Rows from block 3 of a small image classifier, named by matrix and row number. Rows with one number within an expert belong to one neuron, the router's apart. Each number is 200 + 30 x the weight over its row's rms, rounded and kept within 0 to 999. All counts start at 0.
Before each expert's rows are labels from the 100 images, of 14848, where the router gives the expert most weight on average: "top examples" is what is common among them; "patch colour" is the nearest of a few named colours to the mean colour under the peak. Only what is clearly more common there than usual is listed. The data: scattered letters and digits in many colours.
# router: router (model.blocks.3.mlp.router.weight, 32x256, trained with AdamW), inputs 64-127
# up: expert up (model.blocks.3.mlp.up, 32x64x256), inputs 64-127
# down: expert down (model.blocks.3.mlp.down, 32x256x64, transposed), outputs 64-127

# expert 23
top examples: orange; pink; yellow; white
patch colour: black
router.23,170,205,172,254,213,214,159,225,207,223,236,236,219,248,136,159,188,179,204,231,234,199,205,149,202,235,215,240,179,193,197,226,218,165,212,227,185,193,250,194,231,208,249,198,168,153,174,139,168,182,246,192,222,175,176,161,235,150,236,204,210,195,205,171
up.0,186,223,201,187,245,238,192,226,233,223,202,242,207,161,218,227,137,211,153,223,225,200,153,145,223,198,201,200,224,165,201,230,185,216,196,178,159,159,216,174,262,205,163,156,203,181,168,179,210,200,173,223,159,249,195,221,229,143,205,227,222,154,177,191
down.0,212,180,220,203,222,230,172,170,201,180,216,238,213,165,180,163,156,177,177,208,170,190,158,218,242,179,188,271,181,186,201,179,149,221,185,202,206,186,175,197,185,256,284,235,284,152,214,166,199,125,206,199,192,221,162,199,189,229,209,234,239,195,196,216
up.1,195,217,183,183,208,204,160,213,168,191,190,226,233,208,224,230,218,251,231,198,200,186,238,231,180,170,233,164,142,233,214,231,211,233,227,169,234,219,208,209,226,207,150,226,238,173,214,227,215,201,235,180,221,252,205,227,187,255,161,240,187,183,207,185
down.1,202,167,208,225,235,239,253,190,185,169,165,200,211,158,188,234,203,144,199,226,172,149,143,227,217,205,239,169,214,217,212,193,202,236,231,179,213,139,166,214,214,180,184,175,237,185,176,178,214,195,208,215,167,217,210,209,192,207,191,167,170,174,197,197
up.2,200,145,120,216,176,224,162,195,169,231,206,217,168,194,226,249,203,126,226,208,241,178,213,177,238,212,182,265,231,183,169,177,231,224,209,199,161,192,226,149,168,211,189,172,193,189,218,183,167,201,188,270,178,169,197,212,193,161,174,168,243,121,201,263
down.2,254,241,182,212,181,182,194,176,214,175,178,203,202,167,234,127,228,250,169,166,182,230,187,164,268,191,188,220,185,203,216,170,187,211,176,181,203,145,174,264,241,190,179,232,240,144,228,204,217,157,209,175,207,151,221,266,177,173,207,192,205,259,177,190
up.3,197,191,185,185,164,197,207,204,160,197,195,179,150,190,154,184,203,227,229,179,210,237,199,154,174,210,169,254,185,215,168,222,196,227,240,207,148,155,143,146,174,224,256,192,203,168,182,201,204,216,227,182,204,213,242,142,239,232,206,156,184,243,239,162
down.3,225,124,216,205,261,170,209,238,211,176,168,176,198,204,225,153,213,208,202,168,235,223,211,240,197,199,182,156,216,219,194,187,160,211,183,209,155,205,206,180,223,228,131,224,95,218,173,237,205,216,193,182,188,228,207,187,78,180,229,211,200,182,207,202
up.4,225,201,172,185,212,138,206,135,193,142,129,219,141,190,276,203,204,218,201,184,197,190,203,180,212,175,285,158,170,131,163,179,175,187,170,247,214,170,198,170,205,239,203,192,181,210,194,253,175,159,214,173,190,251,239,149,226,230,233,144,229,194,197,221
down.4,196,126,238,235,127,223,177,196,177,181,207,224,155,216,222,192,193,203,207,203,192,246,262,167,251,180,192,249,235,193,192,166,206,176,194,192,194,252,152,192,158,197,151,194,163,217,229,213,216,250,227,171,230,165,197,214,215,185,193,203,186,179,172,212

# expert 1
top examples: count: one
patch colour: pink
router.1,168,207,153,234,192,225,162,224,208,216,218,226,223,219,217,219,215,161,220,222,232,229,152,231,175,262,206,246,151,176,176,188,213,162,227,190,185,247,225,195,181,227,249,185,145,160,209,190,173,150,238,229,229,189,215,143,223,189,205,240,212,191,224,213
up.0,195,245,102,188,160,221,203,245,184,233,211,226,215,199,197,181,241,208,238,165,183,225,172,199,287,213,247,188,189,158,189,160,175,219,235,198,166,203,187,199,180,187,192,225,238,213,158,232,207,191,165,164,167,205,226,214,193,167,177,186,227,213,208,264
down.0,149,255,212,209,142,196,216,243,204,174,199,201,162,169,229,192,179,233,264,231,193,236,157,272,162,159,213,195,147,199,170,193,159,201,173,146,147,203,249,207,167,194,206,187,211,233,211,245,177,220,225,176,203,214,170,205,169,196,197,193,208,184,190,171
up.1,217,198,221,253,278,213,204,195,189,198,221,227,126,217,190,265,189,232,190,195,185,185,162,183,197,222,243,210,237,210,234,197,195,181,208,194,170,167,234,148,202,197,201,175,170,166,174,229,200,202,203,198,203,179,178,205,198,182,140,218,215,141,153,183
down.1,168,221,223,156,231,234,156,201,196,184,242,208,163,176,183,215,215,238,239,190,245,224,175,245,158,198,213,221,189,215,195,199,183,220,146,178,173,281,191,222,222,266,221,184,189,177,199,206,241,205,204,250,236,179,162,210,204,162,190,216,225,251,232,190
up.2,197,162,222,194,211,207,154,231,216,201,180,186,208,202,190,217,188,206,169,211,212,243,149,233,184,241,181,170,186,205,208,211,216,245,193,199,215,169,223,210,221,231,203,192,203,172,165,169,225,150,242,185,183,220,236,203,206,182,123,177,220,205,205,190
down.2,189,225,221,179,188,160,154,170,195,156,265,214,216,209,169,218,191,147,152,220,171,167,181,166,164,239,191,223,176,218,184,225,210,234,184,211,203,179,197,219,215,200,136,177,210,277,209,202,231,249,195,245,160,199,214,143,188,217,189,212,160,183,202,208
up.3,184,190,247,201,190,213,196,147,202,265,275,218,209,207,198,204,209,170,231,180,205,168,257,202,163,121,184,184,273,214,160,205,191,238,215,226,200,235,156,223,214,236,231,193,181,202,125,205,201,174,221,220,184,228,231,212,209,220,229,215,210,212,153,218
down.3,191,165,197,189,247,155,252,218,203,184,202,181,162,123,162,157,177,188,223,164,236,225,192,236,129,194,222,124,218,201,181,174,232,259,139,225,219,211,218,222,188,223,247,186,234,144,232,217,180,238,215,225,213,226,167,188,161,194,200,191,217,178,215,185
up.4,233,224,195,215,181,256,216,257,192,255,193,170,224,189,202,253,156,188,193,206,206,190,196,202,149,214,185,134,272,230,136,149,213,187,177,216,193,177,217,204,179,224,150,196,199,285,236,233,209,239,145,190,208,222,188,228,206,237,186,167,193,280,207,174
down.4,274,220,234,211,165,233,180,190,212,232,202,218,176,191,225,187,188,213,190,213,209,217,174,193,156,182,185,198,214,199,169,229,190,161,234,216,218,207,247,192,183,164,226,228,201,215,251,159,213,228,199,293,154,258,210,182,183,186,219,200,144,270,193,201

# expert 7
top examples: white; pink; count: six; yellow
patch colour: brown
router.7,152,253,216,219,181,218,177,168,179,164,189,172,136,158,236,242,194,181,268,174,235,222,152,199,220,155,162,230,157,215,203,197,196,225,206,163,163,252,192,211,173,231,259,231,168,131,219,196,206,257,240,260,206,227,195,181,196,184,261,193,190,217,177,238
up.0,224,171,182,232,181,254,219,223,227,214,251,192,215,186,162,207,166,197,209,212,249,251,242,216,173,133,222,232,213,167,204,199,207,235,217,174,171,210,268,216,172,200,216,223,256,172,199,246,182,249,221,195,233,203,153,223,222,175,196,183,222,221,180,197
down.0,191,183,172,229,164,170,194,181,157,196,184,246,195,218,214,154,162,137,210,240,205,194,260,212,252,250,216,128,188,220,210,203,164,175,234,199,254,132,185,225,146,182,163,215,195,174,154,219,236,164,208,229,210,241,206,267,157,186,214,165,203,209,175,223
up.1,162,220,198,147,129,191,209,190,162,216,212,212,202,183,249,143,178,232,142,187,180,210,169,207,239,170,207,195,191,223,185,212,216,136,199,187,170,210,229,204,159,178,188,220,256,245,194,216,184,241,137,240,176,258,190,200,164,188,229,243,190,230,216,194
down.1,259,198,171,253,223,163,162,244,211,226,226,152,235,238,132,292,203,151,200,161,211,214,170,220,238,195,191,182,178,250,246,204,260,216,154,146,205,228,252,195,199,155,212,232,157,177,258,220,173,156,177,186,270,161,197,204,197,216,147,209,162,180,192,244
up.2,229,155,200,249,263,208,160,231,200,227,220,186,222,216,198,205,167,201,177,242,292,213,154,196,229,194,204,170,237,166,158,204,205,166,182,173,228,216,153,220,187,203,173,232,180,196,164,162,233,194,233,193,234,209,178,224,206,198,177,198,202,204,175,159
down.2,197,245,167,148,208,182,189,216,191,220,244,216,224,203,182,273,235,189,195,169,203,224,220,227,186,196,236,157,217,202,190,150,157,209,207,237,237,232,101,202,159,258,232,176,150,179,163,140,199,164,197,226,199,231,198,194,106,196,202,167,197,260,235,209
up.3,223,194,218,252,283,174,182,216,200,152,197,223,234,217,222,204,194,181,228,160,200,168,212,223,195,178,237,243,214,171,231,216,198,264,177,217,205,190,169,226,204,154,186,142,171,193,220,217,187,218,177,199,186,187,227,170,223,214,159,172,270,229,192,165
down.3,206,188,184,237,193,230,259,246,186,245,222,193,145,177,168,224,249,260,168,190,175,152,276,134,215,233,233,223,234,209,192,195,181,226,216,225,179,212,183,228,223,219,223,221,214,145,186,157,180,177,241,212,183,189,179,237,198,163,177,184,165,209,178,188
up.4,201,232,146,255,190,239,226,191,230,215,207,150,252,188,263,180,186,164,216,205,272,208,174,220,161,189,194,218,167,183,169,196,216,225,191,233,125,196,230,260,205,207,253,190,205,148,218,227,179,221,246,238,209,231,207,146,212,174,204,222,176,221,209,165
down.4,179,185,247,168,146,169,242,166,203,179,219,212,189,214,156,176,221,286,181,158,175,234,192,222,188,184,204,189,206,195,226,175,181,173,204,240,275,182,170,159,212,211,208,192,217,228,201,196,191,200,190,195,194,200,183,251,198,209,163,202,235,249,216,178

# expert 17
top examples: white; yellow; count: six
patch colour: brown
router.17,244,228,239,253,173,188,172,197,157,182,161,216,211,183,259,129,200,233,191,213,228,223,209,247,248,153,177,214,240,183,255,232,178,195,200,206,207,198,162,281,185,155,190,187,212,250,251,258,212,252,218,165,216,237,212,235,174,168,186,211,158,223,161,169
up.0,218,218,151,249,190,201,226,196,188,209,179,188,245,201,192,211,271,183,198,211,177,161,161,172,216,221,194,190,211,165,164,248,150,192,242,228,195,197,172,252,211,210,128,165,223,246,216,160,194,203,175,156,176,235,160,194,184,188,167,230,216,202,195,204
down.0,187,177,219,176,213,177,166,229,185,179,227,152,190,232,190,224,186,186,232,220,263,221,223,204,140,192,218,225,204,245,193,209,245,134,211,226,190,224,198,227,218,160,225,228,149,178,189,220,198,236,151,201,219,228,194,238,165,177,169,180,209,211,156,147
up.1,171,243,202,179,206,223,231,170,206,229,188,205,154,170,216,165,194,159,149,207,182,185,167,203,200,202,174,218,290,248,275,192,217,193,213,187,217,237,279,237,226,189,228,174,238,222,180,226,207,223,240,207,187,221,158,191,208,185,165,201,197,155,190,191
down.1,218,184,198,168,213,147,155,206,185,174,137,229,231,161,226,155,227,219,182,208,159,224,232,194,216,210,239,175,218,213,237,197,206,209,273,191,218,150,179,208,134,211,248,187,183,244,207,183,232,202,196,169,215,196,185,205,259,254,205,228,200,201,161,161
up.2,233,165,226,169,186,165,221,215,223,176,241,165,182,203,156,213,193,248,238,234,241,213,240,195,168,206,161,169,199,191,284,176,192,206,192,214,190,209,190,253,206,193,181,232,210,213,155,213,168,247,204,243,185,207,156,169,207,140,193,168,190,192,193,214
down.2,133,187,149,215,206,184,184,233,176,196,184,203,150,214,266,223,223,181,196,170,197,164,162,212,225,191,215,155,221,218,228,226,218,178,171,253,196,169,204,198,269,154,196,140,200,194,235,241,218,199,178,147,187,188,245,159,215,222,179,222,191,191,184,139
up.3,179,200,179,220,214,189,189,217,200,168,238,167,177,205,195,222,140,208,223,172,191,208,178,215,214,189,218,165,205,214,219,183,250,212,203,187,122,171,229,211,172,193,188,175,194,220,250,183,233,222,181,266,151,211,165,167,205,211,210,189,210,202,185,218
down.3,225,182,227,199,172,198,199,128,220,166,233,218,232,213,224,184,225,176,163,148,190,205,220,171,223,190,198,213,225,220,216,201,187,194,224,261,188,158,202,149,260,217,211,186,225,193,137,236,182,198,235,207,194,187,164,216,206,152,211,168,179,212,224,238
up.4,228,254,174,194,188,189,254,209,224,252,199,220,206,207,195,239,235,180,198,278,218,182,222,175,239,147,166,207,201,212,227,191,199,202,146,160,235,188,208,166,158,251,207,211,242,194,198,253,246,156,186,230,168,218,197,190,183,223,219,204,176,208,180,171
down.4,183,163,210,186,262,176,178,193,180,234,201,208,200,194,210,176,237,257,220,184,198,212,189,266,226,185,137,157,227,242,137,169,227,195,194,178,145,203,260,172,176,220,278,205,236,243,178,195,253,204,152,179,151,186,176,169,227,224,181,173,176,174,221,220

# expert 22
top examples: count: one
patch colour: brown
router.22,219,209,202,106,198,167,228,152,205,238,200,222,114,188,255,222,173,223,189,211,170,201,208,187,160,213,186,215,272,144,198,239,231,241,221,185,183,180,214,200,178,135,189,260,190,250,182,240,272,181,189,184,158,170,215,186,185,193,192,188,248,169,199,168
up.0,238,209,181,201,197,229,184,210,205,189,182,220,220,214,218,269,227,197,203,185,206,159,182,213,262,266,218,207,159,287,161,188,190,220,241,184,232,203,220,257,220,199,180,188,206,183,139,245,206,226,234,172,179,200,179,165,205,200,169,151,173,156,195,212
down.0,181,223,198,204,230,194,196,227,182,178,199,156,217,211,167,218,211,222,182,211,197,173,201,207,206,217,224,233,204,269,234,169,237,178,149,218,242,262,179,222,203,196,234,222,223,198,147,188,216,197,210,221,184,210,177,157,211,196,181,225,200,157,218,200
up.1,128,228,191,197,222,172,244,180,166,189,234,166,238,149,176,184,204,179,173,149,234,216,205,150,157,248,200,198,148,175,255,197,225,187,164,218,196,197,232,207,188,231,161,197,198,218,182,201,139,174,110,238,198,166,231,189,208,165,202,178,230,227,202,212
down.1,177,179,211,186,245,182,233,203,235,165,226,188,233,242,201,180,181,218,197,184,213,260,250,288,209,152,229,202,217,154,247,191,182,211,178,232,141,173,142,218,172,209,310,209,192,253,188,191,225,178,186,192,180,182,189,217,231,233,211,232,117,215,216,215
up.2,227,199,221,211,245,206,234,229,194,196,222,194,203,160,238,209,171,181,165,186,192,167,174,165,229,183,185,197,208,284,195,156,197,209,195,223,192,236,139,257,248,193,208,213,239,174,161,221,183,237,203,201,186,225,193,193,211,185,200,143,172,248,118,192
down.2,220,117,208,184,233,178,236,169,224,233,147,188,217,196,193,217,234,214,203,181,173,174,200,170,135,192,221,238,150,160,193,232,221,202,198,168,206,220,206,220,175,165,216,195,203,268,227,193,202,201,216,167,166,174,221,192,140,243,163,198,198,209,207,217
up.3,195,276,205,222,238,212,252,122,203,156,257,204,173,225,232,227,192,200,209,198,220,232,213,229,223,141,212,181,264,212,142,188,209,197,162,176,219,194,196,210,173,242,234,261,188,227,242,207,134,179,194,205,193,170,227,172,246,167,169,150,157,150,193,222
down.3,189,139,175,177,192,184,217,181,190,202,220,172,141,230,194,215,147,193,203,149,227,239,225,215,210,171,193,178,210,199,229,177,192,204,177,165,218,150,234,177,195,197,125,201,200,244,164,257,197,165,178,215,215,178,105,169,190,195,183,218,197,201,194,205
up.4,171,210,221,123,235,186,250,215,255,182,171,241,277,193,175,167,221,212,214,213,196,212,202,179,221,186,188,229,192,172,232,203,233,187,184,188,221,248,198,226,175,225,195,200,247,159,203,174,224,205,223,174,171,172,185,217,180,241,232,206,194,112,176,141
down.4,187,169,201,195,190,172,161,183,165,215,218,249,174,189,201,239,179,271,233,201,243,211,205,249,185,180,165,182,226,214,236,203,196,180,189,236,159,206,203,237,201,244,162,196,189,140,230,152,247,193,200,184,164,200,229,239,202,211,174,275,226,253,175,195

# expert 18
top examples: count: one
patch colour: black
router.18,142,240,192,220,187,231,241,192,174,208,232,234,181,229,238,253,197,166,176,249,244,232,167,236,167,284,198,211,203,174,188,201,195,216,241,182,186,208,218,197,244,218,272,181,172,153,199,162,199,169,252,226,236,191,202,139,214,192,239,241,238,208,232,181
up.0,204,152,181,168,167,180,188,195,180,172,175,215,211,192,223,191,247,154,196,191,195,168,251,147,214,202,184,196,221,166,125,180,178,180,167,201,189,197,191,236,198,200,167,271,229,240,274,172,246,206,187,240,153,196,179,224,200,242,174,191,208,236,130,188
down.0,217,256,250,147,189,182,170,175,204,227,158,224,237,166,167,219,182,194,201,156,209,215,205,209,185,173,194,205,245,152,198,206,144,217,272,228,197,251,215,214,182,173,215,224,223,201,186,218,233,197,167,205,201,198,244,228,156,166,213,198,167,188,228,211
up.1,172,160,248,176,245,198,180,189,162,131,190,168,142,229,209,195,203,194,219,200,239,180,206,229,244,248,183,210,238,226,238,188,186,167,236,172,168,174,209,225,257,220,205,175,193,182,215,175,152,166,188,227,188,233,164,233,188,178,214,241,219,237,223,202
down.1,211,202,217,212,219,222,208,195,192,219,163,198,202,192,249,159,168,178,220,271,137,186,204,225,274,147,200,166,213,216,184,205,209,234,110,232,183,258,231,200,193,227,217,231,215,185,193,210,220,188,228,183,211,183,174,176,170,240,236,182,179,169,208,190
up.2,210,152,233,232,210,221,233,186,215,208,167,235,204,221,202,206,176,174,213,188,229,149,146,277,229,231,167,153,217,212,208,253,199,208,202,213,196,199,209,199,277,173,191,216,233,154,194,253,200,172,224,209,170,190,193,200,162,210,177,214,220,222,188,178
down.2,262,209,221,191,161,213,151,201,257,246,224,202,218,202,200,171,162,202,261,159,206,191,215,165,223,198,158,196,222,187,176,154,219,210,223,194,230,224,181,223,189,145,203,243,198,199,234,248,181,224,199,194,212,240,224,248,141,189,269,173,187,196,190,196
up.3,144,141,129,151,219,192,148,155,200,274,196,209,209,220,232,218,205,184,165,208,287,200,223,218,198,221,217,233,208,221,145,209,234,195,209,178,237,211,180,185,182,221,181,166,184,187,223,213,224,172,274,220,200,176,227,200,180,190,243,208,204,188,158,177
down.3,195,190,220,224,155,231,218,181,243,224,247,203,227,199,243,162,201,193,250,145,210,218,201,217,191,198,192,213,197,262,181,254,214,226,211,161,198,148,229,175,216,189,211,213,170,174,208,169,198,213,215,194,189,148,126,205,264,185,243,231,156,223,171,220
up.4,230,251,175,191,208,184,194,170,225,224,142,211,208,246,198,185,181,224,210,228,174,212,178,202,181,176,229,197,238,190,199,209,175,166,181,196,189,161,174,217,232,162,159,170,223,202,182,198,231,215,213,180,128,226,204,267,201,212,211,201,161,216,222,233
down.4,220,204,175,187,282,198,109,197,199,215,170,183,219,195,222,103,220,201,216,198,177,214,268,207,178,175,208,246,224,195,211,235,173,227,238,152,164,126,251,178,202,279,169,200,242,136,246,207,246,229,199,157,204,226,158,144,157,182,198,227,244,159,194,213

# expert 11
top examples: count: one; purple
patch colour: white
router.11,146,210,164,251,180,236,169,211,216,192,201,224,202,202,212,230,213,164,217,232,226,247,166,218,173,254,188,243,176,190,204,208,209,183,239,173,180,206,196,215,205,210,238,185,151,137,216,150,171,172,232,237,238,184,204,140,223,182,224,233,205,214,220,204
up.0,169,206,222,206,181,214,178,225,213,248,177,222,160,233,219,214,186,234,226,143,163,231,209,220,182,211,227,218,143,219,219,185,232,176,199,218,203,221,275,193,204,235,233,157,157,162,126,183,162,208,197,225,197,227,216,155,171,163,181,230,222,229,202,218
down.0,224,187,178,153,246,226,195,215,171,253,201,215,199,206,189,231,176,178,211,192,216,239,181,148,185,198,212,236,213,173,221,189,169,215,188,203,160,127,221,191,172,189,188,213,224,242,219,134,181,183,191,224,214,196,152,190,228,183,146,212,126,197,195,160
up.1,155,222,212,262,233,187,201,189,204,186,213,170,180,205,192,221,209,214,195,207,179,224,153,151,238,192,139,204,149,133,222,157,212,196,215,208,199,177,222,215,186,181,209,217,192,171,182,222,170,216,233,200,198,217,163,169,184,194,194,175,217,206,196,200
down.1,209,189,246,174,213,219,256,173,218,176,181,191,217,188,207,148,218,171,216,301,193,203,185,251,209,207,195,222,161,197,196,256,157,200,152,176,153,191,207,212,179,169,202,202,216,249,214,228,184,180,229,199,192,209,176,221,186,188,211,202,248,226,205,205
up.2,137,171,163,187,187,201,143,224,235,210,198,183,208,185,219,148,187,189,218,185,171,180,217,150,255,169,226,212,250,219,160,201,193,235,220,230,137,195,222,225,246,186,179,235,171,207,175,165,229,191,234,218,207,216,214,193,207,228,166,251,208,98,226,179
down.2,190,174,187,177,284,169,119,198,186,206,194,227,210,179,215,148,165,244,213,173,223,234,201,236,198,177,215,205,223,161,227,224,189,219,202,193,184,218,223,196,203,176,137,211,219,155,230,180,231,262,180,222,173,219,244,231,164,195,216,201,191,186,225,220
up.3,249,204,219,170,167,205,218,162,188,251,214,202,142,238,216,127,210,185,203,156,168,208,203,184,200,241,201,241,238,170,189,168,191,243,210,150,129,238,192,193,170,213,220,178,185,202,165,289,198,161,194,243,161,175,194,220,206,208,211,208,183,223,220,204
down.3,225,254,217,199,135,182,221,169,237,209,252,213,171,222,235,196,207,197,172,268,224,208,250,195,218,192,174,146,194,171,162,195,174,166,244,139,193,149,216,206,214,178,237,154,220,185,217,196,170,194,230,239,179,196,251,209,197,173,193,234,195,142,206,193
up.4,210,215,192,150,196,201,208,185,195,175,175,141,176,205,171,231,207,212,241,256,238,165,206,171,193,224,179,185,185,190,164,140,251,178,184,198,225,186,213,189,178,218,178,184,234,213,204,185,116,182,132,190,212,218,186,178,191,164,200,216,239,212,137,243
down.4,216,179,159,193,209,169,222,224,223,220,275,168,182,185,197,206,165,222,211,212,188,190,201,247,232,171,200,167,243,207,204,184,164,221,203,160,164,171,233,178,231,174,191,216,179,174,136,203,183,175,221,211,194,147,204,161,153,159,224,185,123,150,207,149

# expert 24
top examples: red; purple; brown; count: six
patch colour: white; pink
router.24,172,204,222,180,204,209,145,164,164,183,215,188,160,196,274,158,243,189,233,172,154,191,265,199,159,237,207,212,181,206,184,210,217,190,202,216,190,231,174,215,152,250,208,162,199,181,133,155,196,223,224,134,194,170,232,204,244,180,216,229,179,189,200,180
up.0,213,217,281,223,263,149,175,228,218,176,264,226,216,177,198,171,246,157,199,159,192,232,226,263,203,230,248,167,228,141,193,165,239,175,170,180,221,194,185,171,216,283,212,229,231,233,199,205,206,161,199,173,219,235,164,204,184,253,214,216,211,150,198,225
down.0,214,179,188,215,225,232,201,226,235,207,200,200,160,166,161,218,139,175,166,218,219,194,208,181,230,167,209,199,158,231,160,187,213,160,237,193,210,234,193,191,161,186,151,176,275,235,184,206,225,245,184,212,174,248,195,235,242,204,226,212,164,151,213,235
up.1,242,153,143,176,235,209,181,205,184,209,216,244,230,273,213,199,222,150,153,193,227,185,162,212,130,230,215,220,266,192,176,229,232,173,216,210,202,204,197,157,151,210,168,179,206,222,217,206,134,205,161,178,238,160,175,197,159,212,208,189,254,183,229,190
down.1,170,197,171,189,192,219,209,158,199,219,272,184,194,189,168,156,216,210,222,204,176,188,172,177,214,164,195,205,164,219,164,203,252,244,205,250,159,228,178,210,176,173,199,218,177,223,183,192,194,234,254,169,204,185,195,224,237,152,145,198,168,218,193,212
up.2,151,205,207,202,221,192,174,182,165,156,112,203,235,139,168,180,210,213,210,161,197,133,166,242,254,204,231,184,173,194,259,203,169,236,158,212,233,230,175,199,173,216,175,169,203,225,230,200,198,185,179,222,140,175,220,213,173,173,156,181,167,249,181,230
down.2,239,188,183,233,236,214,222,182,183,204,192,210,207,222,203,173,223,150,205,212,262,188,206,194,232,103,205,208,207,162,228,163,251,207,184,216,216,182,225,168,213,196,150,208,179,152,210,176,224,254,159,203,200,217,195,203,195,167,135,220,172,171,188,247
up.3,184,223,183,182,199,202,223,225,139,193,184,204,206,203,187,243,217,211,223,218,228,225,174,156,243,184,200,229,179,202,239,165,205,200,172,185,215,187,199,209,245,195,256,202,189,178,225,232,212,181,230,237,230,236,147,201,229,186,229,149,209,202,235,206
down.3,240,164,171,204,243,231,225,174,260,198,215,166,195,186,179,215,212,266,232,205,167,231,208,218,165,199,231,229,228,173,163,205,153,178,261,195,193,201,187,119,140,158,170,248,186,215,166,188,242,240,188,168,191,183,230,130,189,178,206,222,178,151,218,216
up.4,168,267,186,171,130,163,192,201,211,205,267,228,182,259,214,206,182,198,269,224,222,217,186,208,199,240,189,209,208,203,222,215,158,204,190,204,226,200,205,157,176,251,194,202,192,178,162,196,156,248,174,199,157,287,199,213,178,189,179,154,162,235,200,197
down.4,187,200,218,195,208,210,207,193,211,185,227,177,214,229,199,198,167,183,173,107,240,189,219,182,236,180,174,161,183,235,194,175,219,214,197,199,184,203,172,205,240,155,212,173,226,220,203,195,205,200,222,195,204,129,201,196,225,199,215,169,215,188,174,265